{
  "arch": "vit",
  "model": "multi-label image tagger",
  "dataset": "histories of elementary cellular automata, time running down",
  "train_examples": 295000,
  "image_size": 48,
  "crop_scale_min": 1,
  "horizontal_flip": false,
  "norm": "layernorm",
  "norm_position": "sandwich",
  "hidden_act": "swiglu",
  "mlp_ratio": 2.67,
  "head_dim": 32,
  "fused_qkv": false,
  "bias": "all",
  "qk_norm": false,
  "parallel_block": false,
  "inner_norm": false,
  "moe": "top_k",
  "num_experts": 64,
  "moe_every": 2,
  "expert_mlp_ratio": 0.25,
  "experts_per_token": 1,
  "shared_expert": false,
  "patch_size": [8, 8],
  "conv_stem": false,
  "layers": 8,
  "width": 192,
  "positions": "learned",
  "pooling": "mean",
  "num_labels": 11,
  "optimizer": "adamw",
  "learning_rate": 0.0016,
  "beta1": 0.9,
  "beta2": 0.999,
  "eps": 1e-10,
  "max_grad_norm": 1.0,
  "ema_decay": 0.999,
  "max_steps": 12100,
  "batch_size": 256,
  "epochs": 10.5,
  "lr_schedule": "linear",
  "final_lr_fraction": 0.1,
  "warmup_steps": 2420,
  "weight_decay": 0.1
}
Rows from expert 14 of block 5, named by matrix and row number. Rows with one number belong to one neuron. Each number is 200 + 20 x the weight over its row's rms, rounded and kept within 0 to 999. All counts start at 0. After the name is the row's rms in percent of the matrix's.
# gate: expert gate (model.blocks.5.mlp.gate, 64x48x192), inputs 0-47
# up: expert up (model.blocks.5.mlp.up, 64x48x192), inputs 0-47
# down: expert down (model.blocks.5.mlp.down, 64x192x48, transposed), outputs 0-47
gate.4,082,203,167,206,157,225,229,214,181,191,233,190,179,150,153,198,185,178,196,177,196,204,193,171,186,219,201,173,193,215,203,198,204,192,203,195,208,198,177,228,222,217,237,224,161,179,213,210,232
gate.5,142,217,186,168,224,186,159,224,212,172,191,191,188,210,211,233,199,179,171,194,208,179,204,213,176,227,179,233,212,211,202,199,196,174,198,222,180,193,207,215,232,195,184,190,224,200,184,182,186
gate.6,069,202,220,233,147,221,188,219,175,203,169,231,138,210,225,197,222,226,208,194,213,196,179,164,196,220,227,188,214,211,232,159,197,180,201,210,209,197,203,170,218,207,197,211,217,201,182,209,189
gate.7,130,194,200,196,193,224,197,184,207,221,185,205,215,195,178,190,209,216,222,214,201,222,180,205,188,170,218,195,246,177,196,194,217,218,158,158,212,175,190,171,192,220,222,175,189,181,190,210,182
gate.8,147,215,177,178,235,189,180,185,224,189,197,152,173,239,193,212,194,196,199,221,198,193,195,205,215,206,187,219,224,215,191,200,197,222,212,191,181,212,192,158,202,176,197,149,233,226,197,173,189
gate.9,078,218,202,224,205,176,178,182,209,191,173,176,176,179,214,165,189,221,212,210,181,214,208,199,234,217,203,210,191,232,221,196,199,202,219,191,202,221,204,219,182,147,195,239,189,185,225,229,228
gate.10,065,209,158,202,245,185,198,200,212,212,230,174,199,230,188,204,173,210,209,213,184,178,208,207,208,203,206,201,178,193,202,218,190,208,162,181,211,201,199,187,166,198,164,180,191,202,208,187,159
gate.11,103,196,201,211,193,184,209,199,240,194,159,196,191,203,185,206,215,206,204,197,173,179,182,214,167,214,207,204,184,210,198,182,197,195,209,215,199,204,214,220,233,202,191,221,211,182,189,221,218
gate.12,144,198,207,236,191,207,225,168,203,211,210,215,224,189,181,169,195,217,202,166,220,216,190,198,205,183,170,223,236,196,176,223,200,182,187,185,222,182,205,223,213,207,169,264,229,208,210,187,222
gate.13,092,186,218,236,178,190,189,233,220,166,208,204,187,181,189,206,191,200,232,206,220,201,175,215,176,188,170,188,221,187,187,198,195,200,188,225,197,173,219,216,235,206,174,226,241,162,188,214,202
gate.14,070,216,177,210,220,176,193,187,224,181,192,176,233,203,192,204,146,198,188,205,193,190,208,210,218,219,176,187,186,190,215,158,228,214,185,219,216,207,219,211,218,170,212,224,238,210,195,173,177
gate.15,061,209,203,195,174,193,184,199,222,197,196,222,227,218,212,250,183,203,199,209,225,161,188,214,170,211,223,196,168,227,193,218,177,197,181,217,176,184,223,181,201,170,200,164,222,199,201,243,196
gate.16,079,196,227,211,219,220,237,191,181,194,202,207,234,198,169,208,227,167,204,228,234,188,199,207,189,221,212,163,220,169,239,166,232,189,149,185,189,173,180,193,228,212,190,230,196,153,214,191,203
gate.17,069,214,176,193,218,227,190,202,207,186,177,196,202,198,208,208,197,225,210,194,201,225,212,204,222,156,213,221,175,200,165,225,220,198,215,179,220,181,170,176,199,173,212,169,232,196,220,200,180
gate.18,055,167,209,215,188,199,218,217,213,163,223,201,222,207,203,201,216,215,203,199,202,193,201,226,164,191,189,201,185,215,197,174,201,191,230,215,183,197,164,197,212,195,187,251,213,173,176,216,220
gate.19,065,190,197,209,177,207,229,180,178,207,182,217,200,197,176,162,224,197,187,177,167,193,223,204,218,184,186,173,209,219,249,218,180,185,206,225,189,229,222,214,198,201,222,221,176,183,181,245,189
gate.20,053,210,162,223,161,220,201,213,192,217,216,176,200,208,184,209,220,214,181,205,197,172,212,184,224,237,213,232,188,187,210,142,239,152,166,201,184,192,190,196,199,191,188,179,207,186,179,221,220
gate.21,061,197,197,187,221,172,164,191,221,226,149,212,186,203,185,181,205,197,182,195,164,222,187,213,215,196,176,214,188,181,223,190,227,214,219,177,219,180,205,186,190,204,221,194,194,203,186,216,231
gate.22,136,187,205,200,198,216,208,201,194,200,196,212,191,210,183,181,218,229,193,217,173,187,203,194,232,226,225,165,149,209,238,198,187,210,214,218,185,208,223,194,173,228,214,169,178,225,215,234,185
gate.23,112,195,187,228,176,183,181,225,210,206,161,188,183,190,211,170,215,189,203,183,191,217,197,185,212,159,201,204,205,188,180,220,213,224,229,206,209,225,237,215,227,190,234,195,173,201,182,236,201
gate.24,118,180,197,208,222,195,214,175,185,212,256,208,241,212,163,211,243,182,196,217,217,200,205,189,205,180,213,193,234,168,190,214,184,184,163,167,178,200,222,178,181,209,184,187,201,193,200,205,194
gate.25,073,183,186,197,199,198,234,200,195,174,207,207,208,224,189,229,230,241,196,218,173,187,198,195,185,202,160,216,208,200,193,201,202,178,236,203,193,232,231,183,199,170,189,203,232,195,194,167,158
gate.26,063,182,182,205,190,185,200,210,191,166,195,184,189,179,205,225,266,176,182,150,210,179,202,229,175,156,209,215,198,223,178,188,215,183,189,224,184,197,184,240,225,204,195,263,194,221,202,187,215
gate.27,069,199,208,204,237,196,214,177,199,230,159,183,221,191,198,159,184,196,178,212,235,230,181,191,212,172,211,218,228,225,197,220,223,218,185,204,190,197,166,181,154,187,207,215,199,211,164,222,224
gate.28,121,197,204,202,215,169,201,213,218,181,209,158,202,165,214,226,163,148,225,172,221,202,205,187,200,226,202,188,184,211,219,216,230,173,205,192,194,207,202,214,244,200,224,232,221,209,186,195,194
gate.29,144,192,219,214,185,225,227,217,178,197,217,214,225,195,201,210,198,191,212,245,204,204,216,201,205,213,202,159,194,175,223,185,217,208,188,170,240,226,160,187,209,230,187,182,190,173,227,222,175
gate.30,062,209,222,198,209,219,190,169,228,198,199,208,187,195,160,171,214,202,178,183,181,196,215,251,195,135,208,218,220,174,221,218,193,194,235,182,167,195,209,226,193,221,175,249,236,207,163,206,206
gate.31,068,199,215,195,204,209,189,188,222,232,181,183,202,189,202,176,188,207,236,222,195,217,216,170,189,214,225,176,167,199,187,225,205,243,195,225,209,225,201,202,178,206,221,231,186,180,167,184,202
gate.32,054,190,216,199,190,200,200,179,173,208,198,225,218,180,213,183,159,200,174,200,215,201,198,204,205,206,217,202,202,182,181,226,200,191,207,229,183,217,223,196,161,237,170,193,210,201,224,211,186
gate.33,132,201,193,232,191,196,196,165,222,207,146,206,192,202,209,161,204,205,202,186,198,190,185,202,221,187,197,223,238,196,175,215,184,225,226,199,213,181,204,214,212,184,197,230,178,197,190,191,212
gate.34,132,173,181,195,236,195,222,180,195,206,209,183,210,194,216,173,198,209,218,235,165,214,200,182,229,176,215,159,205,182,197,179,204,217,190,178,201,231,187,201,212,220,218,181,194,203,204,197,202
gate.35,054,231,189,229,212,200,142,198,208,215,181,169,226,212,208,179,223,155,211,169,239,234,226,215,243,187,206,239,236,184,195,240,190,220,249,165,198,193,223,195,201,206,187,217,235,205,207,182,218
gate.36,052,169,210,214,191,235,208,185,236,179,173,195,198,188,185,210,206,214,189,206,186,197,161,203,176,197,187,217,238,207,204,175,198,184,224,164,194,228,171,214,230,183,181,213,238,172,200,198,208
gate.37,057,239,179,193,212,196,219,190,174,183,163,225,156,221,218,182,195,185,179,238,189,185,180,210,221,193,192,204,164,196,214,202,183,181,211,198,190,155,209,206,196,208,207,190,208,241,196,197,226
gate.38,059,193,177,230,201,202,218,166,224,213,194,265,200,212,199,213,181,210,205,209,203,206,191,215,206,220,201,187,201,165,195,180,178,204,207,214,214,208,210,217,218,207,228,267,180,181,188,179,196
gate.39,101,222,203,178,180,180,200,241,204,196,230,212,204,226,181,185,239,185,195,186,222,185,188,196,163,189,175,210,239,185,186,204,196,202,158,198,125,173,216,187,206,174,159,180,188,234,201,180,207
gate.40,056,187,177,239,188,199,194,157,211,231,194,246,202,199,175,197,190,193,236,219,251,174,188,193,204,190,203,210,169,201,200,219,206,183,234,225,227,198,181,228,210,193,230,239,186,192,191,188,210
gate.41,088,196,211,204,194,217,188,193,185,186,193,235,178,213,197,194,242,210,195,206,201,234,191,207,183,158,170,234,208,202,197,199,186,209,211,186,219,188,192,174,185,224,178,195,198,188,172,198,217
gate.42,099,202,232,204,169,163,167,224,164,212,217,204,189,196,218,177,185,184,204,173,175,201,207,166,195,198,192,206,207,241,231,220,232,172,215,192,200,213,206,216,190,174,206,217,227,208,230,203,235
gate.43,114,174,211,217,231,189,210,197,191,219,181,137,188,172,209,175,170,201,240,212,193,246,217,205,232,188,238,154,161,204,197,235,217,214,204,216,211,207,156,202,195,222,209,200,160,172,198,213,175
gate.44,137,191,202,186,215,203,173,181,184,199,220,226,213,225,231,221,189,215,183,252,213,227,206,204,221,226,214,200,170,210,211,182,238,207,211,214,213,216,204,161,178,192,208,166,207,192,213,222,189
gate.45,158,194,200,185,186,204,189,216,175,203,244,181,197,211,221,224,197,217,187,217,193,182,214,169,189,250,195,191,163,206,213,214,184,162,231,221,198,222,225,220,199,200,208,198,205,171,191,219,198
gate.46,107,219,225,175,184,227,242,194,229,204,207,214,204,186,167,224,169,192,196,228,189,165,211,199,174,228,204,173,164,165,219,157,214,212,216,215,211,189,223,208,236,226,201,192,186,161,191,245,198
gate.47,063,199,224,201,216,176,193,233,210,173,217,174,170,179,203,201,213,188,180,192,200,192,215,201,192,186,209,165,238,207,213,185,176,178,212,170,169,227,181,195,210,219,228,221,221,210,192,187,206
up.4,082,176,181,217,158,199,201,225,193,228,226,155,201,207,201,201,173,191,228,183,209,198,215,187,187,204,211,196,193,229,213,220,208,199,190,198,211,235,186,207,194,232,215,199,182,196,205,191,146
up.5,143,205,200,171,225,181,168,226,216,174,205,195,177,212,223,232,212,189,179,191,208,180,199,204,181,224,168,235,212,185,205,189,207,173,204,235,170,204,211,207,226,194,201,172,214,200,174,191,186
up.6,074,199,193,195,169,211,192,214,190,183,175,238,205,184,207,168,210,199,241,246,203,205,204,220,202,204,174,227,204,190,224,149,206,157,165,196,207,224,190,193,196,219,198,196,244,186,192,209,196
up.7,125,147,211,208,162,219,198,199,195,227,182,206,214,187,195,159,220,186,231,186,201,199,193,183,169,185,200,202,230,179,226,191,226,204,159,171,203,189,187,203,191,218,207,218,188,189,189,200,198
up.8,135,217,185,166,227,183,185,220,203,176,205,191,176,221,193,220,221,161,201,199,229,190,220,217,196,187,183,222,225,228,175,197,208,210,206,196,175,202,217,178,204,148,179,161,221,236,185,189,196
up.9,077,189,195,220,209,170,195,179,171,216,184,176,184,172,209,202,185,170,248,202,171,206,235,197,257,212,179,218,200,202,200,191,203,208,232,180,205,224,166,181,195,186,209,202,175,220,208,225,245
up.10,069,209,166,185,219,206,225,188,220,193,209,159,222,208,186,199,192,205,208,237,206,198,170,207,241,192,221,185,201,184,191,184,166,227,165,166,198,176,157,192,203,213,183,185,185,213,201,202,185
up.11,109,199,195,166,193,205,191,185,168,200,231,200,204,190,219,193,191,199,195,214,211,200,207,170,225,197,206,193,216,193,169,210,201,159,173,197,222,215,193,184,191,194,243,197,201,188,202,187,185
up.12,142,225,217,195,223,229,224,158,200,206,212,231,231,214,169,185,196,227,166,223,205,197,184,232,210,164,183,203,213,174,186,211,178,205,173,198,212,154,210,216,183,208,177,200,185,194,219,180,207
up.13,095,171,197,232,177,175,190,220,216,217,164,194,172,188,200,188,211,179,226,172,187,177,202,187,176,159,188,198,216,202,218,189,205,186,221,218,198,213,220,227,206,203,194,221,185,191,175,206,192
up.14,068,203,203,186,182,215,205,179,174,195,167,210,206,207,201,241,179,201,221,210,209,213,200,198,157,202,242,182,157,218,193,193,183,204,212,199,206,182,227,169,202,193,192,191,177,210,172,187,200
up.15,066,197,220,189,236,201,182,220,203,181,212,200,199,192,224,202,181,162,213,223,197,201,198,213,176,223,161,216,220,234,186,241,188,210,207,155,192,208,225,210,227,233,192,236,217,206,213,184,228
up.16,090,181,234,217,177,215,238,223,220,237,159,209,180,195,191,165,193,189,195,218,188,175,183,216,209,168,210,166,150,199,229,176,247,231,133,217,177,186,186,209,210,216,191,219,191,183,192,218,159
up.17,067,210,187,194,212,199,210,193,217,252,184,194,223,197,195,151,189,211,216,183,198,211,211,201,208,150,210,183,210,196,154,220,198,178,202,167,204,208,174,201,158,170,195,205,153,212,183,168,224
up.18,060,212,230,194,155,207,213,187,184,204,233,211,217,170,195,192,183,217,223,221,185,224,196,215,180,168,209,168,181,193,196,195,232,164,213,234,245,207,201,202,163,203,237,174,194,198,217,221,193
up.19,070,140,224,201,227,203,192,201,204,202,217,181,206,213,177,236,234,205,197,195,196,165,208,205,191,230,161,182,218,222,226,241,183,176,209,230,184,199,222,215,216,228,196,197,192,193,136,213,205
up.20,055,226,206,209,169,194,222,186,194,172,205,189,222,182,176,198,179,196,197,213,192,170,162,232,210,232,190,193,243,183,178,206,178,157,201,202,212,183,205,202,229,205,227,217,201,177,198,197,219
up.21,058,199,155,174,224,203,146,225,208,200,171,225,186,198,243,214,183,165,197,211,192,185,211,205,194,235,201,202,209,209,197,187,200,208,175,206,203,171,208,207,201,185,180,176,222,218,220,195,222
up.22,124,194,203,223,196,165,191,200,206,192,194,186,198,176,228,208,171,149,234,190,223,230,176,212,170,184,203,239,206,209,189,217,213,188,163,183,227,190,184,198,227,197,191,231,210,176,199,169,204
up.23,131,211,163,215,203,179,185,217,201,216,155,159,184,184,202,171,217,200,210,195,197,211,193,185,204,179,197,197,214,173,155,204,208,230,232,218,226,230,222,209,240,175,197,194,171,192,172,233,204
up.24,119,170,207,199,207,201,237,180,201,195,250,232,231,231,179,207,229,185,188,197,187,181,170,229,206,183,193,182,231,198,206,196,188,214,172,187,197,193,205,180,202,234,189,189,200,194,209,221,174
up.25,065,152,180,207,195,218,176,196,233,177,211,227,192,219,175,228,231,252,204,218,206,179,196,197,214,200,186,210,232,224,198,192,202,203,218,183,195,185,221,215,180,186,191,199,231,240,207,148,214
up.26,094,215,222,186,231,204,211,184,201,211,215,220,199,195,212,207,178,245,225,234,173,220,223,193,246,221,204,178,177,186,184,178,187,216,209,172,243,220,201,179,194,181,228,174,193,187,209,196,208
up.27,066,217,198,216,169,180,230,210,172,194,240,235,187,185,200,244,185,239,234,211,169,194,241,222,222,249,184,190,182,166,218,195,183,180,220,199,224,183,203,178,227,193,225,202,197,217,172,191,187
up.28,114,211,201,202,180,218,225,198,183,188,216,198,228,182,195,227,186,205,212,195,211,192,224,172,199,243,172,189,207,178,203,202,204,187,230,215,212,218,205,240,217,216,223,210,202,192,176,227,217
up.29,135,239,181,197,214,174,185,166,236,190,180,178,185,192,196,212,204,204,185,148,206,211,193,196,202,195,189,229,218,231,168,245,178,200,220,224,155,195,235,218,178,169,219,215,225,238,177,188,208
up.30,062,197,201,217,220,197,199,193,231,203,171,204,195,220,197,182,241,197,171,177,220,200,174,202,205,173,223,225,184,184,188,188,216,189,235,237,193,168,217,208,198,184,173,218,191,176,177,202,207
up.31,069,204,184,198,252,207,173,205,212,202,156,196,198,218,175,181,185,210,193,171,187,211,196,183,231,154,233,208,170,168,212,252,200,221,192,201,221,188,165,210,224,203,181,152,189,198,199,210,175
up.32,055,221,158,209,170,232,176,218,202,217,198,179,188,167,213,192,187,183,194,186,222,219,210,233,191,181,196,233,245,231,219,192,174,205,205,160,189,191,231,186,179,175,218,159,211,184,178,186,231
up.33,119,190,203,183,205,193,213,227,188,204,247,187,187,207,182,211,224,172,195,200,215,176,204,204,195,207,186,165,184,196,222,195,217,168,173,203,158,216,217,177,207,217,201,201,195,200,179,220,177
up.34,121,184,170,186,233,219,227,189,185,210,220,188,227,191,203,186,179,223,219,212,176,209,196,191,223,198,214,177,199,172,204,186,208,215,184,160,211,230,179,212,205,222,209,178,194,200,211,193,215
up.35,057,208,201,209,213,189,220,205,186,226,207,210,219,188,193,196,213,182,222,198,198,204,215,188,173,213,199,182,184,225,235,161,229,183,205,152,165,221,176,180,214,190,197,191,182,170,205,197,151
up.36,055,194,221,217,210,228,184,197,185,220,247,204,202,193,207,203,221,193,211,213,184,242,208,174,223,181,219,181,157,177,177,186,184,203,189,200,226,206,177,211,176,233,208,180,178,236,224,228,196
up.37,061,174,198,218,189,216,178,200,210,220,172,196,205,226,214,203,188,216,179,143,212,205,218,217,238,191,221,214,209,225,179,205,199,193,196,200,231,179,209,206,224,207,181,173,191,158,216,205,203
up.38,060,183,176,161,178,201,181,204,184,227,224,180,181,176,187,202,215,228,205,183,132,224,190,181,231,185,216,225,193,171,211,205,147,202,200,188,218,213,185,224,223,185,185,248,202,174,211,200,203
up.39,102,199,206,149,196,187,212,219,188,214,241,207,198,221,195,231,242,184,173,182,229,175,172,212,187,201,159,221,239,196,199,187,184,191,190,202,167,174,209,181,191,193,172,232,179,215,199,180,198
up.40,054,226,196,193,229,225,217,233,174,210,252,211,168,211,186,214,225,173,172,161,225,211,239,178,216,199,212,162,200,216,226,211,210,198,208,182,199,204,171,199,204,193,246,200,218,222,181,220,237
up.41,091,196,220,213,172,229,205,207,197,204,199,238,203,213,199,201,212,221,201,186,209,223,197,206,164,182,180,220,203,186,219,203,211,197,241,175,218,209,173,188,190,211,201,183,191,175,165,200,216
up.42,108,214,217,208,187,179,167,197,199,217,188,212,179,189,191,184,202,181,230,206,213,230,222,210,200,212,182,233,230,214,200,200,216,205,237,208,179,216,221,170,166,172,197,185,212,219,215,197,256
up.43,119,195,211,205,243,204,216,201,209,198,188,172,195,202,179,192,157,217,223,214,192,207,179,221,206,208,216,159,155,174,222,175,205,192,214,202,192,222,173,219,220,235,212,189,159,173,199,229,165
up.44,137,169,214,185,183,179,203,207,209,215,186,186,178,226,233,190,199,208,213,210,212,191,230,172,219,202,222,213,210,213,195,194,174,192,178,179,210,210,208,197,175,198,217,196,169,201,210,182,191
up.45,135,208,204,210,214,212,214,196,219,196,206,186,218,169,186,191,150,176,243,217,203,241,197,211,217,175,236,188,204,183,201,182,235,216,192,173,224,167,162,184,184,219,223,221,199,193,214,202,194
up.46,093,197,228,212,178,234,248,220,230,188,231,218,229,187,179,195,194,195,202,207,170,201,204,229,197,204,205,178,160,147,233,166,192,202,224,194,215,171,226,205,215,224,200,212,203,182,183,225,201
up.47,067,220,225,244,242,189,196,199,178,186,223,209,214,179,219,214,228,187,203,188,172,201,179,204,205,178,209,224,185,212,224,207,193,229,190,224,205,151,186,215,203,201,191,190,190,221,196,171,233
down.4,090,208,200,230,170,196,209,222,231,217,209,187,217,193,198,213,194,192,238,207,201,197,207,197,188,230,183,166,199,189,223,204,175,191,189,198,168,190,184,195,186,211,185,220,217,217,200,190,202
down.5,135,190,184,184,244,174,230,222,171,190,249,193,174,189,212,195,214,194,186,224,187,174,167,200,206,195,215,178,168,203,216,236,177,184,209,205,202,188,177,210,227,211,210,200,170,196,199,160,210
down.6,080,188,204,185,217,180,210,177,228,189,223,185,168,208,189,210,208,194,193,209,187,197,225,171,186,194,176,165,199,201,201,189,216,199,233,204,203,205,208,242,230,193,201,192,196,223,183,205,221
down.7,119,193,192,182,223,214,172,189,154,188,187,193,191,166,201,167,184,204,154,204,192,225,193,186,177,202,260,196,174,216,212,199,208,207,215,198,190,177,180,210,185,204,177,219,163,203,223,183,183
down.8,114,177,171,212,215,232,196,192,169,213,215,165,192,208,205,199,200,189,215,211,184,162,209,187,169,192,179,191,199,220,221,214,200,190,205,194,194,192,192,201,210,227,196,231,175,203,211,204,188
down.9,091,190,174,214,182,181,203,230,188,176,200,196,188,223,151,219,173,201,195,208,214,168,209,187,178,213,195,219,183,235,218,188,204,169,215,157,210,200,179,184,192,189,183,174,198,209,241,169,206
down.10,080,188,163,212,193,173,179,215,213,193,224,180,179,248,193,167,193,194,202,235,144,207,193,186,177,210,203,186,195,211,211,184,182,176,201,210,197,210,225,178,191,179,171,186,167,201,197,201,184
down.11,110,187,195,203,208,224,208,176,140,191,201,229,244,186,208,179,220,224,217,186,156,186,216,220,194,216,173,215,228,168,215,178,167,212,162,230,208,187,200,216,246,207,177,213,223,182,195,167,220
down.12,124,178,191,208,212,200,203,167,153,197,189,214,231,169,217,168,208,180,180,194,174,233,167,202,191,216,203,203,209,211,182,186,200,204,213,206,190,172,191,177,230,197,205,225,196,205,224,202,227
down.13,080,184,192,213,211,192,227,183,201,188,201,159,173,201,209,214,196,185,209,220,199,176,201,171,192,194,184,246,181,211,192,165,207,212,263,193,213,203,239,222,220,204,183,164,210,205,188,203,192
down.14,081,171,178,182,201,221,215,203,210,192,231,217,200,189,168,200,214,211,182,184,211,223,187,209,201,207,178,215,173,225,178,207,184,197,231,186,203,200,172,229,199,204,204,183,232,202,191,228,198
down.15,091,162,241,204,184,182,163,218,239,201,181,191,191,186,194,197,172,227,193,203,198,193,195,217,221,191,201,186,185,188,208,229,193,205,156,219,237,185,160,236,221,178,205,200,187,250,186,184,226
down.16,097,199,153,176,156,186,219,220,207,211,208,166,219,198,192,206,183,190,189,219,224,204,195,175,180,189,236,199,160,186,178,170,196,174,203,173,190,178,172,196,206,194,189,203,156,231,197,174,195
down.17,083,212,186,200,188,197,210,200,193,213,198,232,199,204,172,219,219,211,219,191,208,222,220,179,215,233,237,175,187,230,193,164,206,214,241,187,174,196,210,206,225,191,236,213,208,221,216,169,224
down.18,072,183,208,201,214,193,232,175,176,176,206,212,216,194,195,206,225,221,213,212,240,181,181,193,243,191,248,197,204,233,195,212,221,242,186,213,195,208,198,204,216,210,202,226,189,149,228,205,199
down.19,080,203,215,183,201,192,186,208,222,226,175,183,177,225,195,229,204,215,193,213,187,200,193,172,185,203,214,195,208,214,180,170,176,179,197,210,184,171,211,187,241,188,187,181,187,186,208,175,209
down.20,071,159,174,165,191,207,185,188,213,170,212,225,183,192,197,234,203,201,187,187,233,209,212,217,183,210,184,179,165,189,211,181,204,180,211,198,217,160,218,205,191,218,208,193,238,201,178,194,256
down.21,071,192,228,218,217,202,216,194,204,211,187,164,172,220,183,203,204,192,199,196,188,224,191,221,202,168,170,162,199,204,168,167,198,206,220,167,217,200,217,186,214,178,184,208,198,205,246,182,161
down.22,116,207,201,241,241,215,209,200,183,203,245,222,199,190,178,198,230,222,198,228,190,175,223,229,226,162,174,211,211,196,201,172,227,211,187,185,192,242,194,176,192,241,188,237,198,205,202,238,202
down.23,116,203,178,227,201,198,190,220,196,183,191,177,168,193,202,181,181,205,200,214,180,214,222,166,214,191,207,177,202,212,220,178,170,202,233,188,202,172,191,202,211,209,205,183,170,228,211,204,193
down.24,117,195,158,174,242,206,216,187,172,218,193,202,217,193,209,211,176,233,225,182,197,238,209,186,225,232,236,188,184,186,215,184,196,206,192,185,206,202,184,194,227,209,215,194,193,201,221,191,178
down.25,086,197,167,204,184,206,187,187,216,196,227,203,186,188,217,226,182,180,209,238,188,189,213,188,163,212,168,216,214,193,189,166,192,167,231,189,200,177,166,190,236,178,186,216,194,211,212,191,191
down.26,093,192,234,204,171,213,218,201,203,197,188,204,238,170,204,210,200,198,210,206,199,205,210,191,203,191,198,218,199,217,204,238,214,200,167,194,199,226,225,194,220,222,182,244,214,181,205,189,192
down.27,085,206,229,195,194,183,179,216,224,191,189,205,204,214,216,223,228,199,211,205,210,187,222,226,204,201,179,230,206,203,223,234,208,208,202,192,195,197,207,214,190,195,181,243,199,193,192,218,218
down.28,110,241,233,226,208,194,200,201,241,198,207,205,215,164,191,201,176,224,207,217,211,202,194,170,229,224,222,179,195,186,201,189,179,189,224,210,188,193,209,225,205,183,210,196,211,182,207,195,202
down.29,124,166,224,261,165,216,211,194,205,198,209,206,223,211,191,206,197,226,188,198,197,144,172,220,196,193,162,216,221,218,218,211,176,182,171,200,201,206,163,191,188,205,186,231,216,160,199,186,182
down.30,076,189,178,204,194,206,217,204,185,204,188,201,171,158,205,184,198,180,214,192,226,191,228,206,199,202,198,172,168,201,188,200,203,199,202,178,177,220,224,216,207,246,216,155,213,179,212,223,191
down.31,073,180,186,187,203,187,211,215,203,170,194,168,218,144,198,187,193,196,204,196,197,207,213,175,215,237,208,219,194,190,212,175,200,203,160,202,218,169,188,203,220,191,194,185,188,210,181,170,257
down.32,080,179,198,211,213,205,183,150,205,189,218,202,221,186,179,193,214,212,184,195,194,238,229,231,196,186,219,204,211,174,161,183,217,170,208,187,192,219,208,214,207,202,212,219,218,200,226,187,213
down.33,127,205,193,193,213,198,193,241,176,207,202,209,217,211,215,174,205,254,194,236,186,211,227,195,187,226,190,198,209,205,240,153,192,191,172,211,191,230,203,194,197,187,206,173,236,205,161,176,227
down.34,123,214,187,193,242,185,217,182,229,174,238,207,208,194,192,182,206,238,208,240,169,198,207,212,203,220,234,194,203,213,184,168,173,246,206,226,182,172,185,183,221,182,207,179,198,189,195,206,160
down.35,073,197,205,206,197,185,209,187,220,195,208,207,184,202,198,201,222,197,248,225,200,187,169,236,197,198,177,213,206,176,242,182,196,216,214,223,164,205,203,175,234,199,229,192,192,210,189,194,194
down.36,073,210,193,212,188,212,213,143,175,193,206,204,173,187,177,230,251,164,175,194,223,227,220,212,192,210,215,191,209,220,171,181,216,194,201,214,206,235,158,197,178,206,177,196,172,220,212,211,218
down.37,066,187,199,219,168,195,206,235,125,243,181,219,167,193,198,192,183,213,195,207,202,186,180,232,222,232,159,198,228,181,193,208,200,193,190,189,205,212,189,177,194,200,185,185,229,194,203,202,175
down.38,076,190,196,229,199,198,183,211,166,228,153,209,265,216,247,221,193,200,211,224,230,190,216,210,222,198,186,183,198,227,196,220,214,215,192,211,202,175,197,190,235,225,167,211,194,216,233,196,236
down.39,100,204,196,197,206,197,192,215,161,208,222,185,193,217,204,196,203,206,192,209,215,207,185,192,154,237,186,189,201,204,177,232,195,177,196,165,181,182,203,198,193,187,212,189,162,208,203,186,201
down.40,071,223,208,178,186,206,237,212,188,186,199,189,184,190,223,198,201,253,187,200,187,241,185,227,165,180,195,207,188,176,232,180,199,170,180,212,192,210,190,232,195,170,205,168,203,173,164,229,195
down.41,110,193,165,208,219,170,193,188,201,197,217,228,200,230,218,194,198,146,184,195,188,207,179,202,191,198,196,179,203,218,187,201,189,203,223,184,188,193,192,162,228,212,216,214,180,208,216,203,211
down.42,108,174,194,235,213,216,199,191,184,185,211,187,154,244,205,215,190,215,181,228,202,198,202,180,189,236,222,176,198,231,166,212,215,176,222,208,195,188,167,167,192,162,180,183,176,232,248,199,211
down.43,117,226,149,177,221,161,197,181,200,178,220,244,181,195,165,199,234,236,151,242,193,202,201,186,201,220,192,211,212,214,204,169,162,208,161,211,217,188,184,190,206,205,178,193,166,239,228,184,191
down.44,113,219,199,234,203,197,167,224,209,191,191,220,169,210,189,191,191,206,176,227,141,175,199,204,202,192,220,195,182,207,208,155,189,206,224,207,204,199,210,195,205,184,214,172,204,183,162,206,216
down.45,109,223,205,229,191,221,198,199,195,203,181,216,201,187,181,211,213,232,218,204,212,208,235,197,232,172,212,213,247,195,228,193,211,213,189,206,208,193,256,211,185,201,214,166,191,203,206,191,194
down.46,093,208,148,184,186,187,191,236,238,209,185,168,196,167,216,177,190,204,229,181,188,242,197,174,215,219,202,211,161,207,214,201,195,190,225,203,164,208,177,231,205,195,208,168,168,214,200,194,217
down.47,083,156,193,239,191,150,220,231,173,185,159,200,207,201,200,225,214,236,164,179,167,169,232,200,221,183,195,213,190,197,185,187,198,201,190,214,199,218,197,212,206,222,155,213,240,186,192,203,237